python train.py --input="log_mel" --encoder_parallel_block=false --encoder_inner_norm=false --residual_init="scaled_by_depth" --batch_size=64 --adamw_weight_decay_other_params=0.01
Rows from block 6 of the encoder of a small masked spectrogram model, named by matrix and row number. Rows with one number belong to one neuron. Each number is 128 + 32 x the weight over its row's rms, rounded and kept within 0 to 255. All counts start at 0. Numbers have three digits each.
After each neuron's rows are labels from the 100 clips, of 14976, where the neuron reaches its highest value: "responds to" is what is common among them; "loudest band" is the band of the loudest frequency at the time of the peak. Only what is clearly more common there than usual is listed. The data: simulated sounds of rotating machines with and without faults.
# fc1: MLP up (encoder.blocks.6.mlp.fc1.weight, 768x256), inputs 128-255
# fc2: MLP down (encoder.blocks.6.mlp.fc2.weight, 256x768, transposed), outputs 128-255

fc1.303:141126113142166018057092075120135175066123209200145144144109152087102100112117116111178136140106131119093153109118162169130157078094199110131114121160134168082133148083120098125162170137131176134184146107107129142117101140058147132097130078139127158121122156130111118073122141116097157096127127118132120129141088150156137144157055178116132148149155160098146124131091167107084133181110
fc2.303:140152143165144146111127202104155096155141108116110165112161137178182154142086097104084149122123114137165130126127125122149127156165114098158176122110130093122164149070126120096118089156162089155072163169114101095144052090102121132097068143131069142155084051160099173083117133090193100122134131106185135108136130143077152141071109156098156116130162039111146173079143169182060142154122
responds to: gearbox; speed: slow
loudest band: 250 to 500 Hz; 500 to 1000 Hz

fc1.1:148096128105168127122125155112081070121136143122098132190111137097186134139137141123084118140093134122101139018146134095117143146077087111163117094137125127132101142083142118162092097114123156162147093078083135172120115165170141145090078098105082217127172107075079087146127127109088151174171191091118139053115055193160187158155113126140085111172114113188146131112155203189109133150135
fc2.1:158164194145089172103144115128157148082147131121134107126133116107103113159104068139145083135147102079091110156131147122043055153099124120169112134167117128151181128108135082103149078186098085078085097153136157162169179146160117142132211136130160093077128093144142161100150078123103091196065107163128132146194152107156102118181149112127197157111137155046111141117090099124156098154096
responds to: electric motor; speed: fast
loudest band: 2000 to 4000 Hz

fc1.724:103152183083159119129096129099104105192088142126099123131157124125128161142072169091130129162140191109123117142111135146101136120132129113061075113096119092202116125086157117168129069124144126065131183154174119156192186087171111087116116096120130086072132168108131107106122062091097109228084088181130128118172154143164089124151140089094115098089067117148101162140122193143136119153134
fc2.724:123174145111150107105102113107113135061218099128133133097141105146135112094137168177094191111115079149114167177098113148125152175120092085113120122098092102134136080180121142113152088155138127179097095097135061140116086157106138104120144084103079163096083132151094119149129217141104151099118157121129105109081080198084095159207095144105116064140182131123120092126136143143214158113161
responds to: compressor; conveyor
loudest band: 1000 to 2000 Hz

fc1.302:080093095137106192177108116149116150125160146123152108177109078067189195069114105148112154161151068130176116139144116115124146179140165124117168103161156104158130132057135128112094112143213143179144115188110114124135174146136070136109084145097125117117177146127178123113155067159160135121069126127106101127115102089123097087130109124130101124097137131189131162150184119165140103091150
fc2.302:138100059082087193158130141180118168098111163164181105188083129147088120078173137155169115119172115112126168157106171091156102156135175115155110126148149102131070178158117165161128157150107112128132138156173139145138125141092054116085131137071068163176144119128201120131183074159130117126041139182136111157103055144116152162157103102080138189122103187147146101133096113072172154163150
responds to: electric motor; gearbox
loudest band: 500 to 1000 Hz

fc1.153:108123146111123158114086160113140075120127165127160109094152103133116080142120116169184161145121138088124111127115162096120107179175120042141149109184121083102127134172140123129141086127097112074090075077174027155145120150094146116111174092146158175118171105149132068130124119081067132145113152177133141108120071141105104141107114153090139155191149157133131144066146102137142141166093
fc2.153:131145133124097088127116162117174213165125085151169124142180122108082139120131159124144128111126116185135138101110095138063115168090100132121051129126097135095082177149131168124141130103162144157141103104115065124183109129103169120099090135065107126099105157102171141110114128155136164091159139132090175090135085135173135116135118158137144174129123152149125154122148140139154174088085
responds to: conveyor; speed: slow; reverberation; text has "reverberant"
loudest band: 2000 to 4000 Hz

fc1.314:140123147113093174144166096107088120170166135141145100108073171132148102131141113113109113153108108120144097142154127115121105130089139153113118145133134048140136123154121135177069107195118131077135097143123142141039112155171135109137156156125104182111170154178080103103148155155201084134136139196177195106188202218109136103140110083142057099169154118181159086101137095132096114162133
fc2.314:122140141152147152146099136114134071048104127059098170144161127130121117144150108127186157114125075166067162101163090126110148124115126131167158107129092221173085103117185145116188113094139117130088176121130121109137130136109154126178192155111115086101080120077143127145153105133075177181164099134148114158091094097184094141050092100112173150135047128119168123141187155078185151116111
responds to: rattle
loudest band: 500 to 1000 Hz

fc1.409:155087196149123094114129135110130098123039168091176103152109126150162155130135105105069133134106144099143144118108140123122065176146145133178075126176164180127118122132169131159156193119153070159125106080085089135176081139131163169107125117166114129131126134128128084152110202147152151122077139155086119114127053100142140102148076174156184127147131113169099103129078155142064112150165
fc2.409:128200129167141163130093087103176110136035157066139112114139089100137083125118120179153105135149118177121128158129136101150128178126101117118102138144135105130126130130178179105090155149109108128150074145141123184077125183108127124148119149204072082089137164163105045063147103069123157131093121127118141135115160117120183117154103136137143120105108089168130136106093083093132101142143
responds to: conveyor; grinding
loudest band: 1000 to 2000 Hz

fc1.596:125126125117122134137107123123141137164148076168116119143073101100122102091113198155147118105160155165226111133140104111114128086171149141083122138135143161129108125146070102073130131107152132127149150090147162118123120124153154094149136173114110112159131046120106089102116044082178090155155141098128096135095090127172174124070142184140149082190146173128122172143085165120164186111111
fc2.596:153166139156129115151129127102126140085168123141071144113064168072110138099126231193103160145144177178160107111119167117135144039136162150130116196170161105179079123157119131144107090164093147116143210137139141143154074139082139138116149136077117170181131096105122153108081110120180109122066127153101068159092108118141139094131102115179121126123160165124085123110118145084154121103094
responds to: gearbox; speed: slow
loudest band: 250 to 500 Hz

fc1.18:098136122056134163083128110091128110205102169103102104183190205143051118073140105105142175098100136119133118116095095190134101112184093120092115116104123156218101060096139090118141134101079112164133131099040115154070130143126133105112202162132101186102215104184157092147144160171126185141146147157144131147162117142129108103134092072131162177080112194135094105130050131111130147133111
fc2.18:164212094128163174142146100128138086113133134127130172103141139128142133150113093123078117165165102140107136217202157145161128139068135181137169151189141140137072120173180133148141118144111130152135187124180106128107115066091136149145088166089092121093114131153185136021134092085122086140131154130087149110192129098091112098080061112112109150127114148086155106179117134130090075160100
responds to: state: faulty; grinding; piston engine
loudest band: 1000 to 2000 Hz

fc1.491:161182149117123086145133139186105161171081129115172047137173140154128110152106103098168144126112103183108148104127169166163099121106133110089190078071149080116120107171084119116121182106183099113090157172159176137076131098121143088147116117209119121122180113147071086131132162121159088113121121144117179122115133116115069092156144060076144157100149152120118184029162111190122131118078
fc2.491:124103100149136176123088105197102112097166059128088147103138167108142116166096189114126068133180113143105112141116119129130148077089105147169149164118092134176150128130106168093130149132111080154123140176155081093088159129096119092139180126124185089164148096122134126096137138151108170135116177110134145109136085129155155133148110108079148124043131099104112065120123156096186125115196
responds to: reverberation; text has "room"; text has "reverberant"; speed: slow
loudest band: 1000 to 2000 Hz

fc1.260:181126114096096105048123091126130111137118196119093155103151133165122142154071076133128159119140166162135192149116124097136177140161081076137125147136132149181111139163165116070073204144132080165180161093118088146080096103109064186061095117112045137156140168160112139159121089122120106144143107082109135145060082200164118110166122133154096066102129121161157107114174128167104142095167
fc2.260:100209110159151090183103121121084132151139139152132108126061115194083165107172117057165103103068151050154119137170147144158162146068106106110127138129151100120132123136164100114117117187093188159078140180146079116115114142118130130180151173059139148160102204087176172121105090145101168112131140158152135102054137156216113124132076112135159108153154088143100123127154114111114105161130
responds to: gearbox; speed: fast
loudest band: 1000 to 2000 Hz

fc1.738:075153155116140126072082125106151123132123103056085129156193115102149168130120083121202064144114098095103138110182140103191078121140141172122105085176151109107104135144162189073114175145154118156135144121146100106126094155129120155105147109111103173173118058134170103152110151102101141111102135160090151160144144147214121108159144110117063140111113111136126136131146080109126085122194
fc2.738:187118120123154148128162180118153133093128120179128113129045142178125075105149124128073151107143153188122121178073100120104165163105103111051120154089143188139147137132123074167144104102100143102080067094163168129136132097092126116155141122156162196122183165161094129146159114168114100150183173114168136161074119070096104187127136197123148101137145139079140144122119191120124131166150
responds to: gearbox; imbalance
loudest band: 500 to 1000 Hz

fc1.595:134110152105180085160108133136179118185079173177095080136120138136108121108090097124088079127120152120127125144125098108111173067063145126085132110178114097143154171135169152099114167090132165102129120136101144134174141097185117100123074187082101092137166154058128071147152110127201166105133136053102138128147126128067143150185127121140103140031103095152102154070110142135139190166086
fc2.595:082160123171149117148154077135110123136201126173139212081135122151172051107115123078115099109132132089135098141129157161125100086140103121125122152196143115177123121129133148158129137101134123148141120136117110190049141132146116068083100179011108062114108094101105161076082165083119155163106105147075178113104091113141109155128143179135138139153126123140094097154135156122141119132126
responds to: pump; grinding
loudest band: 500 to 1000 Hz

fc1.384:123143181072110033121133122150158100135093068100147133155166150099102155131054173184152175194104072121136132077145122156182140144212191112193085137110116125190111127129095121153174121123105117173151074171168050171106111046154140140096126136098074146154122132102103118126114117100117100135071126144169080129097104094120126102121083079099137086150174098138110118151154136127142104135164
fc2.384:107139150112124177131131161147137107188159163083064123132131150089157130141187117105110116109136107105118207096139099080096143071176124119138144140145138149099127099097134095106075118118131103133121140080162183110180157164160099105117129094160103139130115179151136113173181163174137126106101158122145157101135179157121152129090166084144132225084101148165105132078113068154132176145095
responds to: state: faulty; conveyor; imbalance; rattle
loudest band: 1000 to 2000 Hz

fc1.695:096107102123138143046093074106129111163098125172149149132163104142141139163211182145128084163071157080073169153150102104182150157087144205148063122118110110116139127129132095176181162081078121115146122169105128129131102186062173155147130176103100123131124133137154139100138152148152103165188126166129152122084114083105100102082107101130119165165140106195112079069086130129134092083140
fc2.695:147139151140103096122151147088117072111168120143070127142064174096168147122167097109122140162094128169085141129177113086186117099060185126151119120123134172117149142076145119163089122091162150088137074137166132127089104070129070149095133095161122120119155188124133098108153098143150090175121131089141105143112077192061069151034171101139092138128098076163182040145149085090118134121126
responds to: state: faulty; grinding; conveyor
loudest band: 1000 to 2000 Hz

fc1.32:118136177143143136094081110118074158133186124229102151127142074205172180064154115133146146130142145128064136133095103155147057122111078169141147119146127078153088124091118134166115124130158202059166105126062092117121145150127188117182170109112164141104161156159122114135147109111118152152130048146091129137110132145135090114117103139155120148154105141197143127136094058096138136167116
fc2.32:166093179117092067099162203095146107098089095072157131149156165117171160109132171111141123121085107151146154153097134190052132122109086131116121101097126085163081134065109182136174083133093096152101103066170130116152150106056152088146085095161111071130154155135145144039117136154078113166114152138101120092123147176130149118118172143144121143095101120138131147148201170175158142129125
responds to: conveyor; speed: slow
loudest band: 250 to 500 Hz

fc1.180:084185152146134176074129172151125143082114158164101156095147141145186145129134102141102127097119142106102153173136169124176129213165140136095107132130126107139143088148141115145100178138119137104094120113125150181156165080152100182160147125085090119122130158133077083143126116191132126072145081123089138135147176077131155083184145108071148152181156116112142074141146172151132126155130
fc2.180:074143181182155101148181139151147137050136107084064123116085168153152117121120099138140066167103133114103130105099035133173112124130087171102078209112215146089146090101136125111117163119122095151163166130152079113110175175088098082168186167082144133186170125140102128144135184106093161142146136187098111091142115118108100148148136113119085114165130073112151114154102099152149133115151
responds to: conveyor; rattle; thin (high-pass)
loudest band: 1000 to 2000 Hz

fc1.606:112193093088112109161100088133112110203117128150147176105136183124132125137123178137171084130120123082177130105114130193130161115123109145142112146090147145129107152130145142156095072118160118176120158101090126113099123089123124143167128130091121146119125082108115091028132160101149147104105093125152112108119124125113122164137115146149097118095041198085087133174124142157168128142160
fc2.606:124190145142075139088112205136143079145112129105105151098141149131094103119106160089163096107100121147177132157147129160106150141142126135073140122085071171120143102076082134193157146094108030170134120160114188130108120117132104102202124101095119142118137179142103052061147141140102077090131120190125119097211164119096142132162119112176040138105109147137113066104210131128160150122119
responds to: reverberation; text has "room"; text has "reverberant"; conveyor
loudest band: 1000 to 2000 Hz

fc1.91:094130120145107120183147136141146135106063170132097144085095147183099126100168062125080139152095149082147140137122140142149087136110085071119138155111087120158139051102151150152091171141129175172177132109136111133094103128140125058090135232118092096120160176087104167174154028126099185160122112132134124132187165129148083169166100098143129155100077124155180133066161106084112130151125
fc2.91:122092094123129148099151109117107145151145158184129190158128146151159129151075155175131174138098086102105077173153127172161117130106152174149181094176131054121130072138168093116145084152172095190085143137083100096160133098141180189159146145106108081118153092197145123177117131116129087118109109078147149167127143118105175144112123098085193156105118139117112113147084169077088093167107
responds to: piston engine; bearing knock
loudest band: 4000 to 8000 Hz

fc1.142:153143183154039169162141105124100133146089130104140126049092086097095135129086138088121121182083125090113128088139150118066174154112118148097067114151179153179180108189140096147176120074124080097137110144132121124116107108118136072115156131128113142104154113143096104154115106087144100191116110144148146163117130091104136066120117136111187152073084116130082080102169155179175101154170
fc2.142:133163127094112094150154158106120080112147123115127133095113097081172099120114132121145112159153071091144117097158107143086144153098173056065140117152091114112091152056169149069110141114192165179172103157181108102102108125161114119135156103113098153113154105155139078118151156153113102078140125173173104119148140185143144147198085164160073120108076080144189177138152114110119116121130
responds to: reverberation; text has "room"; text has "reverberant"; conveyor
loudest band: 1000 to 2000 Hz

fc1.16:158186097122167158067113063162091103109141141106054174159090157121096156164134120117116098132146095123110158111106143117093112154103121150148165133145149106172175178165166147090089123182103091147152099149124128162117111115131157059102118129177142098156101124151158138092122089139120154180077134123095129190155121173053128070114135117141147206147168199060138111111138137149118165162142
fc2.16:133118109109197107096151160111107134051182144178137119120101105168099174104165128148127105120119155125105122157202085122084183180136161127159146114091141143202096165113084081133190159106115178129158121081075137096111135128124121135074089127089127122177099168042162114126124135155111155151160180095155167155147106128101067156168053141169154151128111130138138136110092122169114109092114
responds to: speed: fast; piston engine
loudest band: 250 to 500 Hz

fc1.442:153195120159163099123171090085129130118138106090127097133145194133109126153085104096123113125071068123107144144151083183190140074102174117161157134115111093134152143125106122153138173074110162073131137116197107160086148156132159147155115105156137138160133120132134145150161132104068120125110071102159205099092115171137131099059080165153075125131067123167087135162091107127105135087096
fc2.442:149075136138128156100075133128095105151175206158077087157048077200158147147130113049149168085132105123087133094138149118114099151119164077193176094137098142171127117176120175180115126150120124169091125090131134140079089128113079064153066131168112197103041164103115092137166133158166099141134134131101147182040116151169128082106112067082057157109150146158112123084141169160125131156151
responds to: compressor; speed: slow
loudest band: 2000 to 4000 Hz

fc1.204:066092206134112133141098065131100092131093127091106095091120098125112144141117213140136136066086143183182123116208093119180099150162159106118110141212089114087172139101098143120106083148210091107182105152072128151137165147108135154142071124133143158127209122151157146093146090149104115077101169153120180114145116199181141139137078190173137178157119100179141107140100112122092143116094
fc2.204:144114091112138047151073142162131105121115117104115132094188111136092121161135194130112143108118185152166072185141130092154148173129190109120113132095140142131146108130036126181105129095169120170197099150165106174110153165118153149207121058123120137105122133118117064096148076096153151123129151184091154138116133140108118143178122168173117150162123102181097082184125118114126097143060
responds to: compressor; speed: medium
loudest band: 2000 to 4000 Hz

fc1.447:176094133166123179116110123122135152165131144121135123142062175127129153095145128084144086151116139099108113097122115162145102098185156070142121139113109175125177072139119114104193115114130146145133143087105116170126123164181127100115089152151107050129097162168099098176154143159178165174153151110159148118067102111109125083155143152118166118132081142102114142132071138096147136101131
fc2.447:131090124059151116118144159118128155081106147040117113079136117131122122152153117101124100116109190101133157193119161143154108164116111096074173089092177130111190097078191117130126154128157100150127067107099177151124113168081126083165118164113139122136115099174087147174159108166140146097148114148146066127141170132180102143132159127107131124168050151119134151137104123099156126093121
responds to: state: faulty; grinding; speed: slow; turbine
loudest band: 1000 to 2000 Hz

fc1.252:093107172138160126132118131155072139115095157112145140162135063129061129158122099147188121146128131096091093185117052124127093170123113134120157150106146119076101111056048125177128154139092137079109150131132074118066167150089138178072144156147154107140122118134179174125165113133110160147108143173140082074160118120145175101140115103088125159170119161150129079147109101145156128161114
fc2.252:116098079109045159096136146130150164143160147086151156082144143147102123146156195078129151143087128130145171115101108093046132124154175131174114116119078111120096146104142097114165145113108073100154123151118113146062151195124106128065095098177138118116132110112108160158159155096172109139133179042141167178122184041100130152110114093158109143101126187111168116127148161140126090126187
responds to: pump
loudest band: 500 to 1000 Hz

fc1.430:138078181047101115083115186155179117135164139161070162139074095111099103132151142104149163133181152101160130141106144125204118109204102144121198112157104053107092143119202097100124170171119131129114115132130121109125088027116134091084103120111141159074129151118176081117145089106091095141129105113149113101110184172112116104159121098181121128116169133132139103188114099119055097102152
fc2.430:186111196093140074159106110118138081161151104161150070136112098121167092161098132083110147169114210091134143108123128149163161028146137166097144138186102108153143148168124106075151092156123132107102160138135095173101127107059093093134164102144121120109146188134097144170118150099135152140127152119108179125176133059121100131095139103119130123136092192160166092143148093050126168087151
responds to: piston engine; turbine
loudest band: 2000 to 4000 Hz

fc1.77:202111118151118170136110137074128116183113064156151120155113115094158143140144121085114142153095095145162131100083097028130109135139117123190093094142082161167166116099119146079114117102102145200132153185176177181079122180132159117130150127131074054172105132160162086084151131139169088123174150117113140058102096092131084084121081045133179137176098153099106143111117117102096106125165
fc2.77:155083111097120157094141136099118190123101111203140140108119067117094091140200129171117102148129068172176081099131069106101129096115103183150141086136158124185104145139052156148178105097084127108115167147099143125115195162101161132159138094108089185134125113086104145132121137109102133107156128071110169121154095157139125125172083096137156195137138143201138127074117159114104070164158
responds to: compressor; gearbox
loudest band: 250 to 500 Hz

fc1.552:133115135116066166134113115149146096166130150137102134112141101087139126103146205081157120099114175157103160060097137114060085180143157122156140075110110104125221133124152131116075135161158108096132107184134152111102121151135191078155126144120109135241127133141119102093096089070146108106123134136146142147111179122099173098104151135133067133166078129123174120196118092168139126176113
fc2.552:149139190057152161142154145135118154100125117134114111189135108082132148086076194108167156068151110173128132125144090185100136180154096079174158110148211103153170119171119162122122175111140136125139127137085165082163160154112095100130128147098126189144184112114071079113060193135113103090098109144122180099155177131092116132080125110144102132142102120154131110111103168120069154127108
responds to: compressor; muffled (low-pass); rattle
loudest band: 2000 to 4000 Hz

fc1.562:102087154101153104116126067142100117211145108140086155066153071115177131080160144183132147107133152132141106106120155144132146142158144100092086178138106172136148119099151183082132131122181146134142170204158143109125137088098142149077168156141199116138166074110112066083085167180123100078133050099166102097087133091103106137146106124153142099081105065152109140141111124103216139142061
fc2.562:107111189127116076136122111125170109165101105118067150163064110132122168147100080145145118139143110168122138131118081133116141165101240180072089119106076123119122140108119092106129109171111124123085132192094128152096042142189091113159121109158142092163043136161168164107149139085124133102140215134120137136175171230097164125106121141144155147099171145072121133181136106163127130124156
responds to: reverberation; text has "room"; text has "reverberant"; rattle
loudest band: 1000 to 2000 Hz

fc1.508:141141127166155125115096104128155099149146136219162132171102165085133226133078127098140134163159145146125156111099128131157137095136149155103071126101112131120116119154151135083112083122074143101131122079078172162082110104131112168123123122128140152157205117102139113134068157137111160138068133133160147144113110147137133113124094117180106143161081149047120087106151110114105146149138
fc2.508:115152151190122213101097121074103116092050152128100109108100125100153127092120101099147139129118146117192171074080146133084109147151096085160128176088142123101118138096090115143144117067126119148118091132053102100150182167167135153075112101050183135133148177112171162138166121099165086180143134133178097067068158106148129049153086117138131127192119137137103117172135125095142114095125
responds to: rattle; state: faulty; turbine; piston engine
loudest band: 500 to 1000 Hz

fc1.132:109117145127159105148113171187113099155140155141147160124070113155135101100102151116097122094107148115153099134112135108091085128170127094131119070159110100129118132157138078104086111100062079149106109190074169110107035168138122118143129205123148094142127122164162194170106063103132112100176123066141071106163105159170113114101124094105134122167154078153092165174073129109131114131118
fc2.132:080127182108086109108146083138159202137064105149134118105146119090134142156109143156124130165100144120145132089101147138140132196118155141125106080169126118115118130106169176160108071145141107078122138096086079134103021169136128122127159147171083101152092142169130117157141171126146162164109163153116141084110169099136109134114145132112201118157192098131127093137145125167187115144085
responds to: gearbox; thin (high-pass)
loudest band: 500 to 1000 Hz

fc1.176:089111137147149181100108148071136106117111147121154144099124134123139141120125115154159159096118096178185121151130167117095167098110095081123128149148113153105100142105212061107143153175087142128147150106109080142118107131099121124111125173120094093133126172122144128081105086115112122109132129124134194132134091168110145131108141109137077156103095102158182086105156137188112137090119
fc2.176:170100141129139171136088143140127099098093138147149145134145134151118174162153180127194084134163097143113132159108075168148136121098135155168114130140111177124112091118131097132109141194115186141158111121121081175092154101099150155131096120086149160124171133154178135133184174171139150171120171215124109151145135109097167151048092105107172161113153102181088094058161059189069156075177
responds to: speed: fast; gearbox; slowing down
loudest band: 1000 to 2000 Hz

fc1.305:081134145089152114119113126133104109133121096052155141137113157131142166136090184078134079149053101171108141086129131132125151154156141119130157148188190151105153159127139088192102121160127096180151181127145139070120109153064105166100062070084071112131184113148099184180149101092068139147163097093066151143113073169119118131141109107115088116175148153144118140163173154098121138130116
fc2.305:172190083100109082091108133113181143097135129131116148120134127180126105079142124164161097112132160155180125182104112152105101066121066140130084119108054108183111093152082142075194158123122112142117080152144189165131126107171113136130152116163132119086069120138153097142147172179179163160116144130088137137155161130207134094127082100124127114116099102141137076109076173117152147117156
responds to: rattle; pump; thin (high-pass)
loudest band: 500 to 1000 Hz

fc1.101:103111133083179157157155154097137107131114066120089166120102144048142135150115195119139153093073088076131131101160153084125174105127131067112133134075129084083173145150115174116161082062096143133130122088175153133084104154115157147144100151094180083106113093143101105164206132137194150136114096178144169140142148104139162139174172167159095144167157146157125110107094109109142136148101
fc2.101:145145125157162114127108152105126171157147136161168064180145143162123122160184185074156137116146122125136165087164094075117147099134171099156109122110182136113174154160163173127160110155085139159168079147110133043070147133106142100158093108130158164180149075071088129151069141127080141138210104120081141157171106156106109135133161146117161185103185128161105103120084120128104151138128
responds to: gearbox; speed: slow
loudest band: 500 to 1000 Hz

fc1.617:176115143150133077149162145107103130134127128176147088128124178103136169209112082113107093154101143119131150142128114143119151136146142102166064144154094127126125021162150145084147148074170156125120100125175120181130134150185072142127132110120157093107201161089162241180098110050139102124080089066116108148091100102206130130154144099088143159131092104151147188119128127120090121115163
fc2.617:151099177111110157138137134107113109100106124047138149136169104135170129142139199161177136155077151120112087113132156111159099132111183155175165142128110128134111152129098127162132144080146160144098093155096167116101161096099098138124126103130153107109088087128135089127092128102133112055152139126099174108151181083110118165147147119117089149137146077106104178144124147114104157123115
responds to: conveyor; state: faulty; grinding
loudest band: 1000 to 2000 Hz

fc1.29:154146159099122133138127163156121095113110135154137184100164124142181169137108076180106162191116119152146119160109120192109078153125139150137074123070113133097119142113126129128064130142113122071153141119154100107094142117120158089128149131122158157148149114108131051154102080145049192108120136151139112071088148109055206147168146137096129118134119147123143125139121125114198167141151
fc2.29:144120099102147118176126139157148143170140125173152045097136139151128136153131156122130106067099124079095129167219110116094144118153082150141161102145125139153139136094122093096116129118111144172140110148108169086140095184148112206105158161106087094126098155133132189070148114113123067133107150097131076110143146089134130081141123120149189135135140128159116107066088128152097103163101
responds to: reverberation; text has "room"; text has "reverberant"; rattle
loudest band: 1000 to 2000 Hz

fc1.358:102146154205161102129117095105157097121175148189150051134156132088129172149064108104143123172176085107121129126087090118194152092121132169081097122101082151094097135140067113102084067129059183154142132097085167141089101094151120142128143130132183185130133126099140108144083127108083109193127141152120144169115132131142141120163110116151111125123058144109154126138163074135111128154145
fc2.358:147185181155135134131109127074125147129097123093108157180118114140170109096068110226105153093099110129158118069091108109113167128147123076221155185094167141099092093159157115175151090139138109178102146100150074097183190122160123151100123074045153132138152140138121157112143139074156127165164115155123070127094130116092145123155136108153130101155166175136122081195102165141145143137102
responds to: rattle; state: faulty; turbine
loudest band: 500 to 1000 Hz

fc1.175:049095184144106122140138189114142104139179083071131193092185079164196141113148119125131102149128139137136146147147113119084121179133098145117068158159112147117142142125140173166086185135110127146108125062109141137093119139133110106136191119157136100103185152155093193094187092102146138108107118127146097112176155112103156107095129223173116062147098104105146168106089147119125127090096
fc2.175:173118089096166136121093121163133161102066194144150101153110160124051076169110110104177119149129114132129127081156153156195123066158157129165142103106127094136125109138125092100162101159150149125130148151178125156172160118107134154126084123059112153171086116107194080155094168153096165121148156152126191174116068144217150173130131133124164144157137133152143097145219105121164126116132
responds to: reverberation; text has "room"; text has "reverberant"
loudest band: 250 to 500 Hz

fc1.129:119216155171118144075123194100098103132167140160094123171117162185052115150093093111134117160142168166123124130136109161127042145154176116183107099094115058172153079128111169088150158142118134088141144172137136106172176160068136215107134164140168087102077144142140138121114120153100093157119108195107142098116153073177092135132149155114107105082113107126085186124154090078122172164118
fc2.129:148170163188119107129097155211114162125105149162152180119135139205109087079139086085143184110096166163114085098125100119073106132164069171127099142119068182137130179160149125142180132139087143084156111165166160154131149168104145122155153176105129193102120177169115142125066151054148113136114164147148130128133147109128102140167161099122149122082164136098143117140114206059157116119111
responds to: gearbox; speed: fast
loudest band: 1000 to 2000 Hz

fc1.55:161129133119175100160179106132138150091092139135156166090152105126106155141058135113136116058151081208212095140098123100126131171181193131135102064115150126080148124125128130108155084162145151154165153144126139113124100167125099092098159162049148140120151093115111143102138148134176156153105148127185167069161132110141099096133137139144128089152122073119128116139065174125194115086148
fc2.55:153085082058107212150142131171118156141091112125168127149178134090096172156128141154122120153068083048156125152125112134105094082137096094149151143099118056148145179119127094159127144116151119109125094104123128100156140127113157223134102099179151124163107133157131111119157166185123193171098114117110159167109091121093112145111149120090150141134154163135118119111128069131096138164118
responds to: compressor
loudest band: 2000 to 4000 Hz

fc1.62:169061101138105103197092124108113136151169091133075126148131148120099119114105182163135134138239092156115155110002103135155082139150117122145131100141079133073142134165136171113157166123128165122216128142127152147119110121142126118123122110124136117155130101145129119137140139137157116093120159055137140168142160121140125114131139140156142110091144101129028139157148129129106056124161
fc2.62:144070085103118096180135096172109126116058058137074078152122152102134128146132096164103114185158075097100120111079091124083115116171136119095137107158106107138086154168113177104152104102154187113163133060141121130113128174129074181124172129104154157128097136109083165154094137190129163144114147120184095193123125104167074156145116089054128152127163149141109142165170169202137133182144
responds to: electric motor
loudest band: 4000 to 8000 Hz